config.toml
loss = "softmax"
encoder_norm = "layernorm_no_bias"
encoder_dropout = 0.05
encoder_width = 128
encoder_positions = "learned"
text_encoder_mlp_ratio = 4
max_precond_dim = 1024
warmup_steps = 890
Rows from block 2 of the audio encoder of a small contrastive audio-text model, named by matrix and row number. Rows with one number belong to one neuron. Each number is 500 + 40 x the weight over its row's rms, rounded and kept within 0 to 999. All counts start at 0. Numbers have three digits each.
After each neuron's rows are labels from the 100 clips, of 14848, where the neuron reaches its largest size: "responds to" is what is common among them. Only what is clearly more common there than usual is listed. The data: struck, bounced, scraped and rolled objects made by modal synthesis. In brackets: how many of the 100.
# gate: MLP gate (encoder.blocks.2.mlp.gate.weight, 256x128), inputs 0-127
# fc1: MLP up (encoder.blocks.2.mlp.fc1.weight, 256x128), inputs 0-127
# fc2: MLP down (encoder.blocks.2.mlp.fc2.weight, 128x256, transposed), outputs 0-127

gate.112:451400550500556469498546488480542509472508448493498524493499506537574569485486511468557472470441473464513474464536470583515445504498505459454534504511501488477512542459551484507519496523451478441479495525576517470506515460494515464518437514500464485509563502463434556430543459535535478469511476501461559404512480529514522492397505595437419496401435469538497545512503504554570488464466
fc1.112:450506453508516386489590480543464467502566464432534512477510471508533461554605514496530482418451493510530407479453476489474501520480518509525513487495506517430556465456501491584521490577481475431523449516470517513517536448512484492506447448508496507491566482499480470456468481541519454526517477557470537462451501608511539538480547537538465507447508533506546426454486481503520444420458
fc2.112:438563587476550525521513543458552556548529500446529548481490575467537615496478517513568458526479489467447506536504482517504526529471524457474491579490523482533511540499512518514545484550499581527554496558493474462526491523518495538568497474510457488533496520552491554555487412527493483487530562506497457492510465564480561533504418526404482552530535557573529477608465520512484502527489
responds to: small (74); text has "noise" (55); square plate (36)

gate.93:482522590517544545481522464538459568453536480499514577492499500478501562399448448429492524510466426487493477566542556516563471485458502493497543467573488528477462553502497537497477451527518528557444586539459513570576495522514516464474518515465467515552496467488470433519538524500541521549540432535484565561516477511514478571497484497564472560409463520488444482503503489501469452459450
fc1.93:473515469477510470528524434472529429464469485522568549529493534498542499478548533538480473485477571494520545527429468555528502539531440504580549633467578539492435454502517478559451518420445462409500498463519496467500517556564478532500458517545461515475528463564563443492414517445535493542492475467464509479487489493510454561449445479522513434528542500497559472485478495502474532511496
fc2.93:454523506484530458479476481458473544465482485541488542512506484528552513458508542538458539501432489575527465482483498504522530429533415514461496489523473508457534529540573527532552500536502518499498469481496428563461484509466576483493543361486528491517517517392421484452463528473426432492581491527570453435510505548529510531452406464498512492514444486552468546451447501501501512522526
responds to: steel-like damping (87); repeated hits (59)

gate.122:465517537517487535498402432474488491503408572553499482539512537508499495414484588473471463491589506526583427494515506550449465499455461403453505525510520532504515470461598521460519469431460474513542569480483509538456571453456482414524569488444517528446499516454537493502512463515492492501465462515489496530499469573521486488484542484503504533478564483472522497549547549508461465504449
fc1.122:566557488515461488505514442518516514555499554520479500526497551436475444463451538528478461460512484480476444501461445572527427422472507509504517528522463592508608523517488470460508462507441534527497545564552480471543404500457549508502515523508519462421429588538576495542532511556487532523518469571516410490559526482512433496441554477496497527503479478467494483478500495496507572524492
fc2.122:493518531495502499476542517461504517475545493496504455502437511478481581538481564508514491464415425570490462461475535472489452501565464398475429498461513448534490496510435526470505500496445538539508468451497483570490517562489495481419456518533443424436505528427465530553588526499491441474483524451517470534513479551552475536545495549544485516523526513589507502582527529450491459411517
responds to: striker: soft (84); rumble (72)

gate.154:497463531504461455488576577506532497446521476533532568441547516536515529460524407570496467528579504459454492437489500458513516484501493527486555550445527521462512454510472481529402513519570485504499550523487462540482508542485544454543492478511474464515492482509521515414496570544521598433485431505494506490496557545502492532500416497502431539491404550428509497501508461488529547539430
fc1.154:477441569493502471495492519542520572424568464460489539446499530476466506451463490497461505453520469458482546453525479410492539484490505505575558502510483462465560574503507472486505481510503534446505575566464515531446486419489434507523448470473430539523463591518463512481574531497543514528508468505555454448461524447469541504572454535549509513456478428458488502449492507495554595478539
fc2.154:527452466474405592413511483538496490530472502467521427475505545485487508499452444478446505522457530567533485484528554510527465553597465454495557522473504548492512535511499522567534590537521433464484534449496454487519482511535488518494519478461526523455488504493544517491563450519512502524464498416506501457549530569433549480554452507513465437534396488489541510569564461530556511457504
responds to: repeated hits (82); small (66)

gate.33:446513423506397503524496499461484518531455558514470562528514476535389502525462503517508412513463511504563462586510498519612494481456540456552492469491492531510560473501501585466460467518533526501510502576473449457497555524555516494577465524441511494487535468506467522557507561600436548454526481527527476521513513555489431491477483503537467540472416509495498532497487530526499472454535
fc1.33:493506510498454523490460548581534562487462499532483535487495576503501470498497550518473507434502426478477549440420584553455453498538475458535494506500448495532487476505416449539477509423516475402463540500445514455584491499476529446478493464485510494525569488470526558504534416512504461591546447535515485477471453455503454515462534499553496509492539571449520466572436557536521506519486
fc2.33:552487474535483521485490549520483553442474501432467500489452517505513498464457573519515485509518509518545497501420467512448562522526426443435438569511462472493493457482440535496459488406433469488510549494541588527505502476533444481435518511466465533511474534513602521460483539503457517580500521544507484516452460519423442514485527536474434477534606540518506481527542475485481412533445
responds to: medium (85); closed tube (71)

gate.249:520520577538535536486500459546496524515501461586544494527547496487510501549431531512547546529502469524501504492440487469511448473521474448472515546587490531519474536497500570532541452476469435433455492457539512414535476487486514530455491476569470509541502487576548479436465483492428438554524485528490464549508547568564527535451470496568419502556422467558451499529519454484411496519476
fc1.249:487509478505383576572407435503533500538515504495559501419510482465473454499497472488527514410487493510437529505428487474596476542509459445556471565581523498499490555507507486494487466486457445478470523516569494519432455411531442592458468490481510554527530484562517509538505508490520493550566495463469517516508519480539561473448535491543455496474509512538535536427472498517467530508499
fc2.249:499506585466475466494510530502526487556455520519576496428495543459553469481440510543503487485521523561504572553561578508481390545517472555434504555537550447500473535513512465561566509488473518538434489501439466495572484534529485563558503455495521555529490481450486502433469502433516534453483501520566519494446493521488533494482436476438460399508473450493516494451508447450510511517546
responds to: medium (71); round plate (35)

gate.240:529534480488461499500472422558482397526545462518626479493462517488533516470465468571463519536448428538493491478521504530581540556513517457433440580488556519494537471503537515494489502511434400467544544420493521527472522534546436477488497468482488431513563499462545450458474556495481475535456548478492543487529480479561509480439482509505482512502488413474510534502529547475529553489547
fc1.240:532539388509511461458419544497517573483565526445532482532498472533476558533494500476465569492510483455467508526473539534468464497465513521492444507503513521494510433476526497435593472477522531539468510468426479535526485526450485555562477526473445556533509472495450411472475484561439564522482543497531417487549473495536552468567573490424568479499512460505495457447451568535483493507504
fc2.240:520474461502490512456482490509591481530535450617532468528496489486487515541532488430429566469554547566509506446576518570524532515528466609523497460484478533534533514544472512528493566394460502515480565468501561481474517533510455530438504508576507489535457455530492535466503446556478499581481557513481524475502509483513493414461512504605519524453494448484537487499481556477494493523501
responds to: striker: soft (90); repeated hits (59)

gate.172:444527444514508545443554437472506505385472528434483503506506533543479509553493564587477542518476546557514535517525441477512450574519518494509488518591482425485515475513517496576481509537517484498582457509469465538502487456589459449445498514505550563511489433511491444491438545584462469513493479519497488462455450472501461410467461547511470536574518524448472547502481481504512530491526
fc1.172:515518478477563543402601493508495506399497439533474472510591507545475543505467546531444515487533492529527495494434469554504486493488508520470439510510496518531451480482458516505430572499453522441553501531428539501611469485560459441503485486503495575483525479497499409485461499549447468539533472465545543491471495408535498431507492463448524501548565520471529468493442493477516535504526
fc2.172:445552515450551555467489504460438540413475483473514520521494533490510491503452472513500513500516604466485510508536469545473532433528419547471514591575490544509520538429549544471503471506506577461488473451427523447478506524535531521532537500523532525476577509527485470505565481540508570522551499485505477553566448456509505518502576423516558586580447470459480526469511506514520547478535
responds to: medium (83); hard striker (80); shape: square plate (32)

gate.182:505534516467505490594495540455491534456552521475532496496494535451445519445453548487468461557526507524478475446486467624515535468584520513522504435516452468509555577510494528470498560463520509455485472505493527567512566456514545496471548486552527490567485490451456554580510523562510495479488593496449497492492498498546471490420442519454405426484565502477508532511483457544529509524440
fc1.182:510509527450463448403515489464486458499469474437487498513497531478580543413564514487532463471528525449512577510547536440534463469536550486529531507470520558464490485451499498555548520505526546489511519503519461531508430509451491455538515488411521492458491462476596510517500558498555549465448575562509491454481422490430500495568535427458490506504541471528573421491499450509516570493534
fc2.182:505499511512527583445563502572534611508471502488483550510489521439549451413485488567473558522478542516472575548516449450449472452492498533512482520524560479455466474576501520507526460478535515491479473560505533524461530517401545512571497469539473556501465457540551560522516507569511525506550515486464578520442506443444501470483503480491519566566492510541514498494468530507491405449465
responds to: medium (65)

gate.195:535457447525481530515474408511485506492509523492482488508593537498481481556531455543470503454542467573504517497480546410470512491451522510486584444439535521431528496575469486505462468539397488491510478483506465508485535455512439506484478443469448509489476444454457513507545530529508543510491409528440551500525487549478499471489441502502437486464408434468418542497419454519554538546480
fc1.195:537448430504557505431509551545432442483517466475533511395395553484493518490505503506428452462528540490469497483412557553527452477482576518520528534540516583544524539481527460464462500512443485549572508493490493465434548492530558421474509451506513528505508532488442512525491455504521580486497509467464475496510550469431527523463446485483459544453514477539494552464535521476560546448494
fc2.195:514522558477476528551480483568479494574445611490515497521428471499460455472484512506491515559527418513456485503523502464446566493533557562459577461477479501443523532513464505551452472573463439549521551491440453530566514516465442506486484530533505464485499486500434453469491540512545484474471461539529479543516587497428503557532496421453459517510431426452477525515501454560501515466485
responds to: striker: soft (83); repeated hits (79)

gate.144:579482516434530479443450512532490471540478467474478459514454491476510491491519501510469481456444526472481516490485464518514471493472487410416519449529558520519460502493421486527461508483476456517566458527519458542530429512611494491519500583501584474498516471548581458500457448478483580580515508514488548445529527551426473607521510454462509493564475460462451501527548508524554521496455
fc1.144:516468515496531496447492464451555431475531543548478475514513534491559504556577482467507459531473485524495555499487549519431503555471494488604510518561496549533557516472472436492522463428468542492448472483587496457569483535471472516514498497507385518449515525553572501518506563526522481422500459451556467465538483486465506450481514538510511474540555520550539420438428526556510554523522
fc2.144:482436466504478570575493526468488539571453578557463540445470513471472584441471535514513508574483482564480497498514504588555518506545535550519540489541436531501501474496509522518487452443456495499486508535567529506491515516474497452518512471484513534459483426583547530606534535607447513491484531502486491569474526438556519520532471445484419456477510476494487439490557511476514501558514
responds to: steel-like damping (41); square plate (40)

gate.242:486508499454503519473543520530541446513529506510434479469514528493482534494459524485428521543577495467497438488458524509523470525495478469531485483444445500472501492469505527531616470483504550576444514511463503441578457542481547529508354511523546567573522518562467504519476470446392458480539512462501580459483516503528554492462510483515491546533539476453555598497528509510488564483510
fc1.242:474452539505480448494466503522557512513449523531517490521537433500482438408475453483491441493479513501474501407467521373527473434526497468469479559547467483481504443521520409559528594470481521481456485470498518482529496461504454482435531545390517505458508501483574499489574470489505477523510490536424502562484533497497541499464551528591553491500471520539470535435458537514529518504447
fc2.242:407457478552432505492460538411534561509468581489476503495530507488521485532481592521510501567502573462522499456537458530463395481543485499502533490515440505493573500547483479485466492487463511518594491533501448480564488509494458460460423526475547541490505532519412554519546534530582474530526534558541438505472523509531546517427521447527540512576459464493528529474518532472481469504466
responds to: repeated hits (49); bar (31)

gate.215:518464478561532525431517488534512526527493559605584465530453438451430434489496569470511522519496483542526581512471444516478494497484489485481477465573485498511517462544513495483574485509512442562441538467493455494441527480470490542449452518484491527493492485587485471500519456546493645467464526485491454551477472532464549485520485523520421466482550432472543557541538548510449518491494
fc1.215:447555491524550475490504467524539485467512532549489540451465489453461447479533475514546531478489560560472475461443503515467454452448494493470630480544530466494429436569458507500576476498473495516536483540540509420534497469448527536494487449511504550436575487541407461505528488487457522502586516495513565486501489508489536458541578501490506460480448485497539447488522612511541465553530
fc2.215:501512551431487544469499430489543529510495474416540508464510512466540542502596487546554467444470538529516441478530513523438549473464577478454512427485510468579536441478512468489442581456514514472527507434450507492519557496552547482494536534498480501446480514527424451456451501499433485479526500509514490495529478523469541528480532479527556513635534570488554533527494459501469551471429
responds to: repeated hits (49); pink noise (30)

gate.100:551543528524473490440457483495511485540507491487539528518501484497524447583515475534488498475528402470584461549459491531608528563511500528487451542477502457478575458495518513513444537455495440437522582505465505535522448498451552414449514464519488547469414520502525507538425478459575499519534515520488491542384507459449488576468517530503507492537481480491489506443480499450553461538542
fc1.100:464474464521507483505471482553509553510480493534510553566416466454476536442484526451482484461460532512532616470513438481514448446441476513477557439465506489545492505510543508512485481511543486534570478455470549472556534454519401512486443533553502469484515450536542528528590470490510485521431411429512504410514510544531489465459455435506477483508525552490482434551437484509427533497498
fc2.100:434458504496544596516510530532428472475530549505458528502514468410509528519429552499503563536518437525516519508516545462503552498486485566577475514484540538531500579528496496474540491601541538568560418564476463520480544464481514526531499503536497515500468631511524457450483481434475494442492489475494502541506509549513547494559479533531481532536542516468505571540434508489450498519438
responds to: repeated hits (53); ring (40)

gate.141:539543495464482510523464491490512549504582380500448500537558490478443510466498521552527519485497518554511526491504568513474530500491461522552579513487602443458496524524534461479482491511521555453522551546518504583488550506463518485430478501525492516573423534483454497544519558460565437495496530510437533491485487484565510499551424433457472502455557484471566456540478565499406480502529
fc1.141:532508529622505467480563499490494531457467515423511471541479467525470518544469508446540539516422489550486469467543470449610434488542518496494538501499517497481455431528527506435554543488541479485558467461537515532548506518444481473511460492496552500568480461475483492526460591539513532512527549529439564513488512446570538506518479444497441488438506506522427569483472585487483558462457
fc2.141:420448429548466476446464470511521481540480557491517449505471505439469532509516509513480554487483452479546413495454517494488446491509479481413428521501497460510585503497486556504429490516504501509561543502544495452538458518439478528547563402514487525527448493442497482445484462453553546475516542584485554505475465529541497521575535415513498513456486487510444485550534479443448409532496
responds to: large (74); membrane (63)

gate.162:551476519525472540526515559538524557506505476512571496429552507556534478485428504557505425425462445542425427467470460483549532524533559528491414540549522518516441588545467500507490522425512450485450499474560444539476519519470516536462579465492561525561519514441473489536494510553523495526467563481479532535469521517504462495466506435469463507543463498534450576458544508502511554546525
fc1.162:491515475567509509526501572564486507450538467465487506544465595479499505589439492534468492503535429491478534505524479545490558518417511509495415508511498495476455465589450500450442510468490480496506469495456466492499487543543505522537541432522517501512502495486485475493499524441524494534456483492540519498510521482458439552532539519497515416512469511494434452436509486445676409532541
fc2.162:583452450479501421531489471435590556515496529506533453467422491534535470571592513519525414474460509503485458518536458518528539526400536474563462487525507518496510442518530523558475513453458514474527526489545437526493453528524441475483565491555562423447548496498500538480570495512491506449545439486412524510556459503490504502560527497535457462500530501466478549490461535498524499453534
responds to: repeated hits (56); ceramic-like damping (39)

gate.38:514486528590486513509512489451515466553509526568491451566517419494513460444436574481522515504576456467485498567510527500515496401539486544535461436510518527526525443473568492499467458565478463447529533420505507515538521467530499477532533491587555506435509494518492517586498531454443529421458495466448493429492488489447506478478464450486515539498499467464473486547565496461532557565438
fc1.38:480484498454552478540484528538497539490432500523530521509567528469503499454523496527467549465474555510471510471489481491457481581423496455473484531491566545531482497537447505457546513561548559515463501562512512477464453496483546479557495469395445493508500474521507460389519536475505479482500557506526414554416476515500536543585516542420474524454453454535423558486464476511466554439561
fc2.38:444526502435525470493472460508492436535519494521471538437492544458503477415483471507533499457533546440506480541522565477463512522520529464547505525475554469534482448481523465524468608561493582460460493530528425418479447450393519524498587522455483496472545481421514471442471490551445501541553450509560465535477510505536482481493486497487476490466444456521522470440487472530493492392499
responds to: striker: soft (88); action: bouncing (42); pink noise (32)

gate.226:434499568477498508477527490451547508495478546487526520553533495526471411419453541561566520483503558429524411503512545531517528521488506541533532503493452482560485502424518550493519469470439515432485515568481469504448463514467499500479440509570532509555569519475528461514487501536484440488453468490523497507537572542511541449461500512535459523495509564397428437513467609550513481474477
fc1.226:462534533445498520568526442451439496552477485506511517433550514479491457490480501515477539501494514463539505536487466516504623492501523494552523528480467538473531568533481502472440543527547495527484526601583503497400457469548500489458487453489468473478603501422431480485530505586492526445478495425481490499494477529520493497462544536448523455400470564482477490509486532509459487465413
fc2.226:515482536475489542535503551495475520510448496490511478408490520505477437512518517510505478446451438511480479492490426539524523483495535440488540594474560529547565497514458521463557554547476485527493455477548583458524544504478496442462449453553618517528541469492589433519568537469452426459468502529490473470485511479504498589435494484446532456447485481517554472575464501507561512493469
responds to: large (75); thin (high-pass) (49); round plate (41)

gate.190:451462474510514531518436479555563529495437554507470492452573584456529517508498527498515475541514462516500436470561471480548476459551523474406418460446540523542450468535477492481520546493557484550534557558501560540566526443555543445584506574511507504500511497493513481526520500496506516521587410524541592521502521505570505457491493504530435490538460494459482511539482547511531486523563
fc1.190:476493491487440526528478474468496462471497525520521540553574581503470477516557540488552508457580437541474420497532538518553513472530466465513442472415560466559502471487515520491531513526455551451428469534454522468555535476496487415493546468556512471473532395396621468510479468517483460502553469517459537552486493497466446450550493537555489533517478468498531543511474489519497515525517
fc2.190:530519468486496549582422482606449459542530422494585535533455490509515511489494499444413523512457553556469482452485467512561543529448538533471483496458450463469494483510518540391456538454507500550509511424526412530568486521467482451447538524496496511504531483458510514522467502509513488486565514480468506502473497513588482439465441416503488552512559480442472474469477530467522506478557
responds to: hard striker (79); shape: closed tube (31)

gate.77:486455518442556555536534573474448420465475554472516414435516570519486464447471550500472512526484485537495530531527539439546516549516580500563507507493573497475510492540499506489530443480502468454570507511489473483453509466567547440503480401509445509455472527451478495492498542437492492529498422491549508505545466495532467468547450524490472597516535571477463531511563497429553458505459
fc1.77:492519564540477460477535530429506496476548450508477470478457435476493480493463472569442488464428568485532474526538537513461496497484514552458503492492518463502524632535536469463463543456566546538503519495514520491512502549473605527485496451589450513433464522503547488481452500512506461511430541513520517530463485483420510496442470492526571498459575502572481496517480427503423436439467
fc2.77:493494466487556491501563493540558526530479491419518479553497480440535589469483561528498517504468506525475496476518538553570509475431622500510444512471545541479504574496546475499485567498538545534544547471532472463547580547573491536420521481499488528501461514476515471554417488590486390479477548499490502525457466511511487495502498598508531474492564507532502502499534518457461512446457
responds to: small (84)

gate.202:494553456423566536493489502493410520485453537491484567594474494514464423522468519534522496434529476522475477466564408478523472466499509423541466422431479567521549513510530515522494430507495511469537491538455547487529545456493496517548452511583542509522467456483525483443579458504534460491508512491488502481513488466484498501522429544542546514604452518429549549532500554467483476525451
fc1.202:534543471487481507539536500521523473476489474467469491470529440504527577596525537545492573468500550435530497559520524421487510470476463534544481544521456521523462541475542487527417464462558451436449481438493518614465524489488478513527495563516541505472521502454492409484511543414422474544462445467578517487508490533540562512517514493524457439563491477455532520470492433544462529463508
fc2.202:473583565553480516520526496410536381493468456511567478502486492492512543503508491530445515551493435450472482502487535519493475537459552452480476480457524501533479478460457548487531545519558476480458420444510501503524558511479525551521509539535543526472440463475562530501537466531505543490498427409491552500462426519512515507544613462578507484561524470451501461500455479462506555433535
responds to: small (75); bar (39); ring (35)

gate.103:492481488541512493491589585554583516495408485462525507497519540497489487516519460449473451515491514467512475478494417420510497478494592539502472517458516500514549470474486476462495486472561487427584477448516559560489547514595512451416525546573532442451475583463491483470440500465526539528477455538485560506508528498495536543497482443473496524531496494483435537464507509522521544480598
fc1.103:499523526446478471505441484478545442489493470517573487466466495518594461492452430540437467416489482529512545462410474530560490530421472460536524526488522454528449490488548503496457546419497457462515478512484482468433598494517533476480560523493531452485559513481470570533533533448488586434537512461490504484493543497513512546483495486550490481455484540505373463521580510508508533520481
fc2.103:518509469524508538520454549518466535544580472490479510422542474493447483441514495501416504557465524494541544442491485491458459461415496460523541461506515518470522471447546529484419427523593478500504570479493492442473573441516526457533507469541520451455576484520512543522520515446400606526492475507573535471506538489452497499511499481501526576503519552510451497424547538494531503456482
responds to: striker: soft (91); rubber-like damping (84); scraping (56)

gate.105:516478544431498550482507528533467540499452450478544501399488517485476546525503506505543526471544526491515496487452558483510491494494525490536586504454474495480459573515546489589472533462490468410569478454560446478504495451440403470516487524454515515578450547557470492526527462574506555532539511445438490568504497513503570514546466557459481455491504524498521572550515455547431561479504
fc1.105:516492482451514502517421520503511507416513472513464525501590527465470527481442410545447486530485506449470593402483492465486451416496521476486540460446532495563471528544436455542528566516452482545545534537473506518421464447549526476508505523481478469449500506495407511511437469490509530482498449525515509491458524558449533557534480497504469454536475518409487548553532457514545492555556
fc2.105:550479501524445403551495504530618511466482522452525498519465469466512475555434516460531465482497512538523499440544504546562514522543522510453496517510546511483535496511497580486532530466472493508545485507513444471514447489503554451486556565502549551452524553551482534450547489583447532522514515475469522463533543553517497455478374500545473462490487398471527525438441521512597495501478
responds to: repeated hits (97)

gate.17:544515514539526477494493441511494458505476546536528438475477458481482577579446438505604501586519501456486508521524476517522430479441518446451505497561484491482545531457484469546488495487574562501516464448458503551548483533479571481495390475510504508491549504443522490460537477474494486483533493526427523510528564475426437407498511467574518528475464409541515513488471487472433534498547
fc1.17:519470586432429464489456439561461426514455501496516535557538486519513456499516495485479464517473493448494516425478471504438577482415494544479508501531536449456545480514535442501522545473506568505497486458436476441511509437492526435503559549579430532518524539497511562497558567494509503495459496512559535514497542471499522497532540499492522465562421512571545521492552545497472572590493
fc2.17:502474512482534456514501427500510514521510517541499407523520485498457569471438495534505461404541505460514442502455457476487532512494556464584541543597522568532562527550555540498434496569478446493472591435472478491490491492566478428541461523403532506441510530511543558467502497522471470544488585558526546500541527529496523526522485485538509500484427567474504472464491483479501465543484
responds to: medium (80); white noise (25)

gate.84:460490472433506512488531492496460524554417519473506452514555501548606416498505484542495513551541540540567536533516539459515499455517456584483424474492511507542452473482543530490461517571457473471501498510475463431517468420458518469533523528459536482453468505469518459426585535560510540525469540507485486479556568495414468446596495529538544578485466500521502449512474501521500522526454
fc1.84:447545402462519447552506543524529432498470495467575439466520513474460448489531478497485540472525476471480506564481412582474551487467459512512502527511501561509537468443482595535495467490519518497501510467464503502510449494480545533506468465462460578509483569493435548428466462537463492499400522504550511431535533542482450466517510501513505575526503503421451515478599532525494455447470
fc2.84:461515418554497479492508468464461488533499566517491518449521475412501426531537578498468516566449485463585467565382489456537509488532453532548601562497496447556492486518454454498530476524515555516526510461500498507475503519499467520514554493455471504530547423474516505505510496548521494433452417552526520502534500492506534477560451546516464562605491438527474510469480547542470495507516
responds to: small (77); membrane (49)

gate.69:474446532469522519488490504474451532548498578421515487468550525516496531443519535463514463547579452467555505480505463553529545462533474388476524542528523566506529515504557426481423463527461535475462522504468453538494533475512531486457499539474487575533473500443376557547449503503542490500499449516500519475596492501495524543500515563475409538489497462493479479448488524542579517449473
fc1.69:493463517423513522583527477466536540496497519538535503511537544515503454449521491519498520563472467443381550499489499508499493493421536478529453498499547573478468537538475459515548463534527492550483584480466468574504469497510482471473452445531510468453534502448487557501511603468463549489480508419542503477515481575539484472527464454526438574552534497538447450546468548589556522509468
fc2.69:488443472486468529427472527555523521470463512529489512490560508465491486507538526461480510474457530493490514482547532477516513480562449490571501497504572477510558495472436482527454526498497468508539462568411531534510494459419476543471504574481469519495522463455451518514581482549557498458493548458556545482499429542415417568485583452532452554483466494506469527452437507549557517605477
responds to: small (78)

gate.243:499474479503552557470566469520569515482491547528383471498554442490465554507510478506560535431522499490459527493481518454545501451494599497540473504486455411429541441469521437508514548485492475517450491490422503532591469477496456510405499553522463522504477499479540425495489538448540558503441518539505550463491526450521487500487473456511459592528537480481492530436466487510477572469495
fc1.243:501451497501516460500426510453528384487484528591531497482540501509492456526429521512514517508502528422573432537539505501489477439497414520393493484501543543479516549444581465485449553453467452497517466465465478525481506566549508515486518472511499486493550535589549576546517477497392504433463424492516491521505565495485543506500525514474536419475509511504493465496493461503465456502527
fc2.243:526506435487390558456429489542515520480554516486507430590522526519390471484579580495500465499502532458544507497492490509505560461483471528562490553440537435479509549506485490585444496448497494581461558489476460483499514433530547503541486471515522487497542483514483490565464456482424500478398547586499498471551519509505482497476499515475521485485465542524513486504500503585556476467483
responds to: medium (77); membrane (71); steel-like damping (45)

gate.160:535506453545511566494583474454545607409450473547516481486578473532459504488485547478494459495559555527489473475513520496528524452448523477492434518480514550488539570476536573533516572520550528426467532556478518531503499474510505506471491532534500505562567545438524499551523555568471464534493501512535527487421469516569507488413527520470517512513459501432467552529486498556460564534551
fc1.160:467545507524531493541485482545440463490469514491423502553514517516528556503489503395487469519546505542502495560525434489456507589534510556495430552490453465479520463456543465593510516511484577523526463466495508554483507450537503519467513451474497458554520443541553482488515504599500494532508543517566475418398444490483465519503524454485476457579501492500525484548514480445550570426545
fc2.160:426523475467534578484467445486522640508464468475503450510507513480480520485485480477467525506490513490450485486501534519485549450538532496429457511535547525518416552499527434486483504532491515496573446449446557473492449435551571512496541522499518518495501439490461440505496496527437474487569477499552522487552480499494532461582535439507486538512530407528482499473492546399586552539541
responds to: medium (92)

gate.120:456475506474489433478502523469497463550474483589377517445577458570483472523468536534473505514496435531551462488499584448485488475545437513456565481463489478542474488535506483480537495480540493505455454526433490472488534556436500512511510396552533413462460503476421502536446510466548456509510463546499525441526498467503451526484474445506534501487478519499562505488572458425540457494448
fc1.120:484477463480560509472376471539523495514540514464517512457452476460559466509487461488535575446477496489516484517505460566479568529555509532489521569485470418537434466486502555507547480474570433455491459439493480472460476546556502496490448533430601465493548454505496526493554478463465407522567470497522458510486508466544538560515472570523496473559481464458443467445459514526537485507533
fc2.120:518486475406492501497469465543532513523500486437498518561490529526503460488508498444460542478519478505540507499508486487486514486465573464554456468423532491513501482565517505471464447527486398498530478490453563519480496547558407490559441458474535533462446484508493577589594566461521435486524457515381519486439508513551532514493497502561536498533431479576484532529476492526496467546557
responds to: large (83); glass-like damping (41); shape: string (29)

gate.228:573489506422486531522515456524549544562470494468495494465554553438514518503447514487395579563494454530464457510494565570498540525469537540540458488545460451495522569509485431501559481512456501488511563512454524488517519505514539488496512496502538488458589535477482504508463509495464437389474458511470432536522435537502508443507482503498429486465559560547414479457485435510526555505519
fc1.228:476515536499468466542508492486459502550472496438476466535491489491574589491495493532537523547447541539520483491599490486563507482517462461458530502504510526471457469524478540485499452599493520476562459393464523540523454445505512505516470470388487450471483503473507479472514491461543447502460573586556549532407494487546541499498526463424504483527473486535550465476578477589547479494524
fc2.228:440478529491502529526530451505466574484482513550461441504501546467553521461571548450532434522452511517528539481522496424487487496544502457457505536512467469523490628519520390476502483495532446474557496514526494539507443565463510466484506485475472500533495481477507452511516511519498422488547461531482481553509458512559489415560408567469550465560527462560489540512542406530551476453500
responds to: hard striker (84); text has "plate" (54)

gate.80:464464521462486543541488529511469504562457503473535554500510546459482486569443516482553496500543511521514487617508500531536463461434510457484481428513504487482508447552467553504409431468463469543492451521520527571512477499528509446506512500478521500536550537444474518591417460471561478495533535461484469457513514547488496510522495602566492494409412538512480419461501519506569485470549
fc1.80:485541536481532497497513476490519503476522476460508428531446495513515567476494510527495476498506586495433546490455470489477474483561552463631495420491518522546523511437470548552435495524533534519480503534462565456536363479474540501456560494522521479547501504530505440505594495550436476536465545563538435484501529516539451495479495476605517520464520530517454482502502421516520529471524
fc2.80:477495493466484502559480506461452505484530529552593528555435398486558518527441522473507501495503544597506516493537498571458413516473489539482489470522511442517527524435473521483551518486546489444508475536435527463542406507502482516459527467529505511518506460506530428445496510556436504567489478528497481503420499493508481532575454479543572447452559522446493487418510516584497456454480
responds to: small (73); string (35); square plate (31)

gate.203:539459528502492486488441516537452517468466545536518456436486478505428562494464476490493483502455484451502499540516512477451495517420491530410586480424456557474504521520541456524492517429452542457496497470414502538501442473480600478496472525542564567539590472499496483571532558424541482493480588467491525499428493527531540477563508498477485476526488466520464535563552473442474532474471
fc1.203:497412524466564479454507533511486595501459520477457483433516475567430497481517514535531505487471519473489533532574449502445412573510483429495535388478464553493547507502516517490422494478499486491470502505430542486490469536508491478519518495481539506538536454462453502467470566574475408521503492457492533505473456523425543560576508522538516527455534432515506551503466436461575520497489
fc2.203:570510466534447482503590460516504463481508496455522521523496465509494511488488510465497512463521529490466485482536532563487451468497551446442562473491544543500476439405483433520469554544522475510482462531566485525508504498474594532503491545476493469570489519430536457496547542464464543555471495490524514469469509490520541469556484452585455548411456485546491639514548470498449450531424
responds to: repeated hits (40)